From a checkpoint of a small sound classifier.
Model: mfcc input, arch tc_resnet, activation relu, depths [3, 3, 3, 3], widths [96, 96, 96, 96].
Data: trained on chords played on synthesised instruments, 52083 training examples, 28.5 epochs.
Rows from block 6 of a small sound classifier, named by matrix and row number. Rows with one number belong to one channel. Each number is 500 + 40 x the weight over its row's rms, rounded and kept within 0 to 999. All counts start at 0. Numbers have three digits each. After the name is the row's rms in percent of the matrix's.
After each channel's rows are labels from the 100 clips, of 14976, where the channel reaches its highest value: "strongest on" is what is common among them. Only what is clearly more common there than usual is listed. The data: chords played on synthesised instruments. In brackets: how many of the 100.
# convs0: first width-11 conv, stride 2 (model.blocks.6.convs.0.weight, 96x96x11, each kernel summed), inputs 0-47
# convs1: second width-11 conv (model.blocks.6.convs.1.weight, 96x96x11, transposed, each kernel summed), outputs 0-47

convs0.13 083:554525580556551521543509447462471540530471514465486489492535491500466531502452590389500481543533453531484447452421429498482418429422480457528515
convs1.13 098:491561448481510493496492475421490448510489502417473513467564509491512455452459469462471499498487541420595461458474536514550517435492472461423511
strongest on: inversion: second inversion (93)

convs0.94 137:445568456495470463473467503511548491478484566507474488497576502487533454459420470591498501543495499421491534472461522525524569476537544506488469
convs1.94 105:561417512524525488588551521506535588534499504479401544491536506552421428454441593476506484494472483472458550422504481490461528544466485483467543
strongest on: inversion: root position (92); power chord (63)

convs0.63 096:454453495513502407393510469512473526487531547484572448495537506468464509492510488506494493538485449523579521468566469513475476441493494451490464
convs1.63 102:504480494490494624445510497520489472504481537501409456518565527477482437530515530450530512497488479530509525479515559456448501541567533415397558
strongest on: arpeggio (94); playing: arpeggio down (60)

convs0.11 080:429523506512496447526504468537544464565515542493470498443501516522461557482511448491533421528453466458567469462468476511492392473506586520435441
convs1.11 101:528503508516489425509498483548521453541528537523530492416510539466533463519484474535455468496470506440517426487513532510499518500459497522499478
strongest on: inversion: second inversion (96); root: G# (27)

convs0.19 083:488550487461460460443513453449518527482523538521534477584573567535491510488476490523500493462468516461432475578505493551477484488545431478477505
convs1.19 099:552518540492510499425530426456473491429484567470522466499471499500552480546536482529532573550495484518493494476515461542492487470506536455563498
strongest on: inversion: second inversion (77)

convs0.43 106:475490566472506436580458448518506528508434445515446465521523565535520507514469480478519485424470514539476615462403431532451470515438540541493470
convs1.43 099:477547456490460501504583501470460481517436523543569518524496535438595521532580509444516484519437457518525525521423531501520491488498503548478465
strongest on: inversion: root position (96); arpeggio (80)

convs0.57 110:502524513537495428427509438468541523503565523510628533499427506460537537490575469549547487541488463489515473505503459453497527557490468485525498
convs1.57 093:443463533485543490450499529416500506503516536502554492522544479503558531532548498456502459568502568533493485485478474513536537518555523478451510
strongest on: arpeggio (100); playing: arpeggio down (98)

convs0.2 095:444432493515504522524489465520469454530455484467499554499450474525500496438490582451483546540492476535571522457450466376532543546500508494492540
convs1.2 093:483531586477467541454480483499452547520559485494521498474509389459468518550506511515492499570447466454560534493526524553438445491424543495466424
strongest on: inversion: second inversion (96); arpeggio (77); playing: arpeggio down (60)

convs0.90 107:433567529481397454457475456473484563474480439473543458459552478512527442527479515530486502527495494472524597424403542505482479476445464542480518
convs1.90 106:464476441541511379490471514480483474500491490504544493478553526513493486488470506446481504478463535430458542513434514540466503429503493551476506
strongest on: arpeggio (92); inversion: root position (89); playing: arpeggio down (69)

convs0.36 125:542447485462487421473547517506477486514522456578499526386516432507458527454503546518438516507447554459533516484565482531483467533566510453436515
convs1.36 099:500447475505468558496511462551474502455513553511542457557513479460467488521523451511552521459522495540437443493503517524475496484509469487493516
strongest on: arpeggio (92); playing: arpeggio down (64); the note B (62)

convs0.75 099:396553489488463472446519556445512519567490517432512511524605504471541487469449503556491562485416550501480493489525485543479492499507502485553453
convs1.75 122:576516490533567541532435417429477530543441503543556494518466537506482493466463502534533473486485540458505453488429487443521499549483554484500582
strongest on: arpeggio (99); playing: arpeggio down (96); inversion: root position (79)

convs0.14 083:491477487443504559528470502540510487502489424468476611484530407490512383525432457407518547531453438456500444468479566485428537506466537459484544
convs1.14 112:515470475486480429524489460512512504506486451489531495505472494518485560484574519518452428472538553457521473458480501502526495391426539551503478
strongest on: inversion: first inversion (66); playing: arpeggio down (56)

convs0.70 113:498499522471486549490554483450529553455486540455457481481495586556519451489496441474531407506481521500432463464489527519454572428520499438513528
convs1.70 098:503573455456465481514494518453470468475453519503515549485508452426476447557483491393477527510485503444544473481464490528501462444497550505491490
strongest on: arpeggio (83); playing: arpeggio down (54)

convs0.47 081:449487511526532477511491505510544553409451444533475438483479482494520482556501517517444484539507489404543517462465547551541477497524413506481574
convs1.47 107:557481610522484546591494501563569499539576552474458553484581516490564531503510536540500537501462522489501555492509445499507484504473512497500572
strongest on: power chord (26)

convs0.8 105:527463508502520561497464485498445467425512433551561474512511496444533458448594578494465522537499512562555492510474538484458448489529488591568516
convs1.8 109:471539561452530594490464548518466542495479501502488499466516469528471447476577479436508498387539537500514515481549497486471491496438443464567485
strongest on: inversion: root position (91); vibraphone-like (29); root: D# (29)

convs0.3 099:431548521466507542506489515574516484507482510476498430474548513440467525548442493485483470484443446515543451490485459523514571460518520496494445
convs1.3 102:492478538558509489458491451506450512497567563514473450421509535480507482468485507509455420517433545454490584434451551515564539470446424520491459
strongest on: arpeggio (90); inversion: root position (90); playing: arpeggio up (70); root: E (31)

convs0.37 108:510469447556508495442509482523544484521529468542472453486492534505562530460543495434493496490481500532450452522465488452468614505507547483519576
convs1.37 106:509573452462505469492471452547512569512497462448564594438492458492479551582508493478465541516523532494437533460526411489462475472455510479455487
strongest on: arpeggio (80); the note D# (68); root: G# (26)

convs0.41 107:540503572494541493512526537513493523463523500467516432430526516506515433468447424593515496516506487504488544530416504505524501495452556508467528
convs1.41 096:536484486535482506509502543527519500547475540487447541396558523544427446501424473500516440469527527506478528526490498499504466605394497451485473
strongest on: arpeggio (96); playing: arpeggio down (84); inversion: root position (77)

convs0.18 112:508456459520470492497449514492533401490554460533524457518382494526472477488513478502479494422464435417560476439470458491449503459537539467516532
convs1.18 104:498468573468456466453441505525527496528457485526533554387534500521476492549526497436469505499505506463545480553580541482496523490478515558443523
strongest on: arpeggio (90); inversion: second inversion (74); playing: arpeggio down (64)

convs0.83 094:546547460468531466498424478529542458538495469507442473462494525529545523525497511489511528453504488459446422501496465554571533526518557437465493
convs1.83 104:489502528512482460516529470539479499445549514463460568476487505504537510449413462496415492530482560532560406499475464469510474445435454513485443
strongest on: arpeggio (95); playing: arpeggio down (74)

convs0.23 126:489521492578537495521556566502532535446508502518473494493492497460547530480459557498491515554466511415519524507472570477509565479627510517507523
convs1.23 093:486486453505542508585456509478590511479466500485526511495485491460539508530458557440453565480438556469539475488529489510542463573489462441379453
strongest on: inversion: root position (98); power chord (88); instrument: vibraphone-like (29)

convs0.1 100:455504492448533495505528439476540442456547474483546454555492468499452439486539532478478435532477409503508501478518549588550532466540622508635493
convs1.1 100:460477537542554484525540475528514480556489477476494524450555525489509455520531463521479513624460538491559522435557527462550423603470500560411507
strongest on: inversion: root position (95); arpeggio (91); playing: arpeggio down (80); root: A (31)

convs0.20 086:553539528533526464497456563501534454546451481466516532476504519550491468579427504534490517450538418546521502517468541413568533556488492473489562
convs1.20 101:501512532423466538508494515534539520440544505565489484515498523529493463465546539494519458537499516539471505531541526533542545426459415555454481
strongest on: arpeggio (82); inversion: first inversion (79); playing: arpeggio down (52)

convs0.28 091:490506410455448569494498490538582561563458440516545514473581469475585409484494453506482537564518528496459479527483505405498516519449500515550515
convs1.28 107:525499495503527507464547534507581581482456486421582490520443515541464547477548427486490505480488541525512446469453459521428430473499497492432432
strongest on: inversion: first inversion (95); strummed (50); marimba-like (35)

convs0.68 107:477501457528431527513459512437443433514468519561423484512554488528458502494536462483492509546515490486516462488541460525461466550464491482402644
convs1.68 102:512529592431476513505539472477479484493428536500483515432486504491493531473482445541420479411489494519516563473478508477422496501448425481452497
strongest on: inversion: second inversion (91); major (31)

convs0.53 110:425484452486496544541476476446472443480489517535459503455491522477472497515495557510498505489426481530482521511457501546477498482424517540513571
convs1.53 118:481583614485490567465467448450526588556529441511531440516479511547428428512486509526566538551478491472534436508516528532498489506470490543494484
strongest on: arpeggio (97); playing: arpeggio down (61)

convs0.88 109:462444488467541446458547454476501529504492483433469469492512500497511527478532387478541549463521472550510443445433542496502482551443495526477459
convs1.88 096:448504445466491438462513431439399494527470466496502519502569472502533470516509482489395448514467510539444548489537490491481465432464511520418474
strongest on: inversion: root position (100); arpeggio (98); playing: arpeggio down (95)

convs0.49 098:488543509410467435518509527445500458511536556505519559516510542480552450452491497609494547514545509506397488519469476461477534463458433565486485
convs1.49 108:575516582491434480525504435544536504432472490438535456478516500503481496551440496530483418465483565462508418482502465501483472508503502520480471
strongest on: arpeggio (86); inversion: second inversion (67); playing: arpeggio down (66)

convs0.33 087:502525390516421523510497492547445551472569441504592514471546487528449524521485480421544520499496517492489480532456540459575511468475470573420519
convs1.33 092:528471445521474554481476495490546539504466498496383482453531503447521498547492554458584465441531516460471498483457494478491505572477510486483519
strongest on: arpeggio (88); playing: arpeggio down (58)

convs0.7 088:392500413481517489556422521540549503463471476511529529533519496540494516452456567535483466439449427500595458464461539485575533515501503461474428
convs1.7 106:479510538459453561507486477476563437471554488481533474488523498493519535517539513434537566460481537441596534443534489481573498408495518551466498
strongest on: inversion: first inversion (72); root: G (27)

convs0.5 119:480465535433473490506503529509452456505471532499578562470582560469485559518486595544466549489477508472503498407472500463484449517484544478457463
convs1.5 098:421532499438480557497434453461567470471523436495580528509483479501524497485490498493459497505552542444602481433477469491534458462508473512473529
strongest on: power chord (49); vibraphone-like (42)

convs0.64 098:473580481478482398517474466515532457496525486462468553481513449511545519508497496441468515455553536450455473466490525527461489552533526504623499
convs1.64 073:571457516445496448492497419529485511517501513444464514509503517462465457555485557518484465509541438489505413493523457498543518448476438472459584
strongest on: arpeggio (92)

convs0.69 090:463480541483511485550474506488472467449566430447466550465493497522601511467452459443476518449405478499499504470491515492448523496490484635463517
convs1.69 081:410548506454469554492504561457518525530484560507539433468477494487534509491489495469553467578528498452468503545459492490541488482455489439428463
strongest on: inversion: root position (70)

convs0.55 084:562511461523507551519537491473489500574460510488471427519491466538506514475465491475544481542463494517414488477536425549539530476517540466531493
convs1.55 094:555458431486428463524458493512481467527517499500477502476525501491545545476625476462467539495529512584517486448486440506489484408532565507494550
strongest on: inversion: first inversion (87)

convs0.21 073:487573380479534520442492505484522524553536474504534494471494541537449525490475425508510496496492455493480457457501475535491405524446487466517538
convs1.21 095:472477466459507485487430524436533502526526523467459471487465470461552515536577410549485493540539514501489482428506489454405452495451532485440462
strongest on: strummed (82)

convs0.35 092:600548480551581514443479470451520502445465507497502454554506516502432465514429541452540506568558538518479469490490538570498447505509460473495516
convs1.35 106:491478526502544462514472483498477508474550547569464525519570431530567559473521517521477493500460452574489547478460514500490477543465479466460449
strongest on: inversion: root position (80); playing: arpeggio up (60)

convs0.93 120:524453470557439474497461518492496491571504526526485474468497544428491462506475517527547458497489488548516537558475498509510544405510584461525462
convs1.93 111:542497564543511513492460513451528518519461441525476446521522520529450506477511537478524482515497471557513469516440518502619507491504498507469517
strongest on: vibraphone-like (37)

convs0.31 114:468480494446420530514471468509494459497530501424507587500516476455532488486514457516477546444498539410485513465487515465400488524504525512570530
convs1.31 105:463480483487434494527463407473498515500440490446508511448535487476489457461448453461469466443523560413508468592447484533485449499508452475457470
strongest on: arpeggio (95); playing: arpeggio down (78)

convs0.12 097:471415481539487489495505465475461474522494444500512563499541442510531465457499475460486462444468486481519499467447458619483461500549510482543520
convs1.12 102:520581470535417501563483515455440503498534446482405486530547405442534511477506552477497521538488494488546503481561540504492540419490524504485580
strongest on: inversion: first inversion (98); arpeggio (97); playing: arpeggio down (94)

convs0.26 110:490472494510496534515468518504505564550503557510445491451514554512563545434575486444477482506545457475471455449482433520562456577546472486471443
convs1.26 100:489553525516582476545505543421461557533488470430523517451520458531432571463483429535518523506456535510464501487467515478506443413484468483462508
strongest on: inversion: first inversion (87); arpeggio (79); the note F (68); root: F (45)

convs0.87 087:515509460543535470476508552426506474464516438469525438536488545485554476487491475478507533515498545519467502407404528531537522479526465460467537
convs1.87 096:466465468500497538467483468579492540465543537561448497500487493517496536452456538559447535566473421552457472428551494484499445493471483474557483
strongest on: inversion: second inversion (61)

convs0.10 108:547585523539520476452492468478517434517495561519440463459553469532535486563499442480416443501409472460488560488516481549497498465578551467518475
convs1.10 090:514521494544492582464488528557557510487475504508492515489496484518476450511496490483509534453393487486531497498521530522475506510437500534518607
strongest on: inversion: root position (97); arpeggio (92); playing: arpeggio up (53); root: E (36)

convs0.15 101:491468513448493579514452526471471501475529562543495500506463489495453474541483457442513555478512525463465492482491521469508528485572499497502509
convs1.15 125:456534537522471457478477439474503506526510465531550519565519481507482513484490499437483494500495484465565532505514520534443498482478473519434472
strongest on: arpeggio (88); playing: arpeggio down (52)

convs0.58 115:448489492537530498460563558439517498534450530489515478510582530541587577530497515492487451486514568436561466485476495488516423565517528508539479
convs1.58 089:480490504473527431452465525532483488476500482547437483477518467463496513454500433572476556506468550512479481404526475515531515434562513462488497
strongest on: arpeggio (99); playing: arpeggio down (90)

convs0.30 091:540498471449543482463491436543473445575540516488517502481490512517469481507550448406482535453443468536507442479511534482563499488483543434449471
convs1.30 098:539525428492469503559519456470481517514491496539526548465554505475512563464553464530460514528422525487483488505467515543604483499470551488495466
strongest on: arpeggio (80); playing: arpeggio down (68); root: F (32)

convs0.65 103:451528517466485538502498480446523424531534470447481475440564450500493481570464438431440456493470577480456540548498514518493484468461407541530521
convs1.65 100:491454479542529495460465496477446442530465549494447472457497512502469518448473517519583443540428462522476575471483573492484533494442441501463571
strongest on: inversion: root position (96); arpeggio (91); playing: arpeggio down (87)

convs0.45 104:555516487511462521542546465452527452477483503517472474500425459527524529571507456481513485489567437481453504476543430500551586497517534487505496
convs1.45 102:426534498458501532489487485521445482434508534493526537539494500524517504469533538544489570600521538501542455433489421484503530475465511515462464
strongest on: inversion: first inversion (79); root: A# (44)

convs0.82 113:503569570455479429459496498511433515479505537421480511461498495444515433484475503488532497428481485532527461498443501524461572485483524459463494
convs1.82 098:486481429508484530529528511450459526495462495552553544470510502504408455460483523492488508506459544452522506513449510524535493388492547517491494
strongest on: inversion: second inversion (86); root: F# (30); root: F (25)

convs0.77 105:514539480488486508501490519462424434529452447525514457535550512509566486530462493471473472493420432512592526502462480457421504429501494527524491
convs1.77 088:446549443515506469415497461466414471472485458422524515468508489455529471526506428477495510460416476463512556501460523531486482485439482531464485
strongest on: root: C# (26)

convs0.17 091:512518483484479448465531445531529482551407524511487546514521462501408453478503491542480522571506520497489591489424501462480450427487468519540475
convs1.17 098:543503436453519492515486498515534510544534542473522523460530442491474451453512480496585469504533456495477566496512467503462494630520521530444486
strongest on: arpeggio (93); playing: arpeggio down (73)

convs0.81 076:411541566487510482468454513508513582522460510504463417438433477405494504551549485495488534508473475464526509469519508555559488558460481517469517
convs1.81 089:560516495526553530515503469519561498543535489503499473483474523504481557488582523505475528462487580496459505527543464474522502477554483543493497
strongest on: inversion: first inversion (82); arpeggio (77); playing: arpeggio down (56)

convs0.80 091:524562459526540480551506495539541459500503582520444516494448466446501518498489514517530506540512441478542459466486511535479446579482496499466494
convs1.80 084:494487433514487486429526514504514511512524531482445469514532495510425533551406427456428416493491490536479546544434526501485475536533494553478522
strongest on: inversion: second inversion (98); arpeggio (79); playing: arpeggio down (54)

convs0.16 094:482487503511459468508462506526491471520478446414503555518492497597516439477441448478488488546452537424495518467527532454484504450482573517482551
convs1.16 102:496420461475417519577434490510529570488581520449497487485506495437556521496561492493530442465435519491475542464492524491492519405528562455471476
strongest on: inversion: first inversion (95); playing: arpeggio down (57); root: F (33)

convs0.44 101:495410503437454487437513514623476491461459583443544455467463536498477488473499537493491522522521493492404526490482494433502491545449513463524477
convs1.44 090:500522490504506462518522538539449463516437470480579475538480485475482445539534489482481452522491470542473532542523468523493471484409521521517490
strongest on: inversion: root position (91); arpeggio (80); playing: arpeggio down (66); root: G# (29)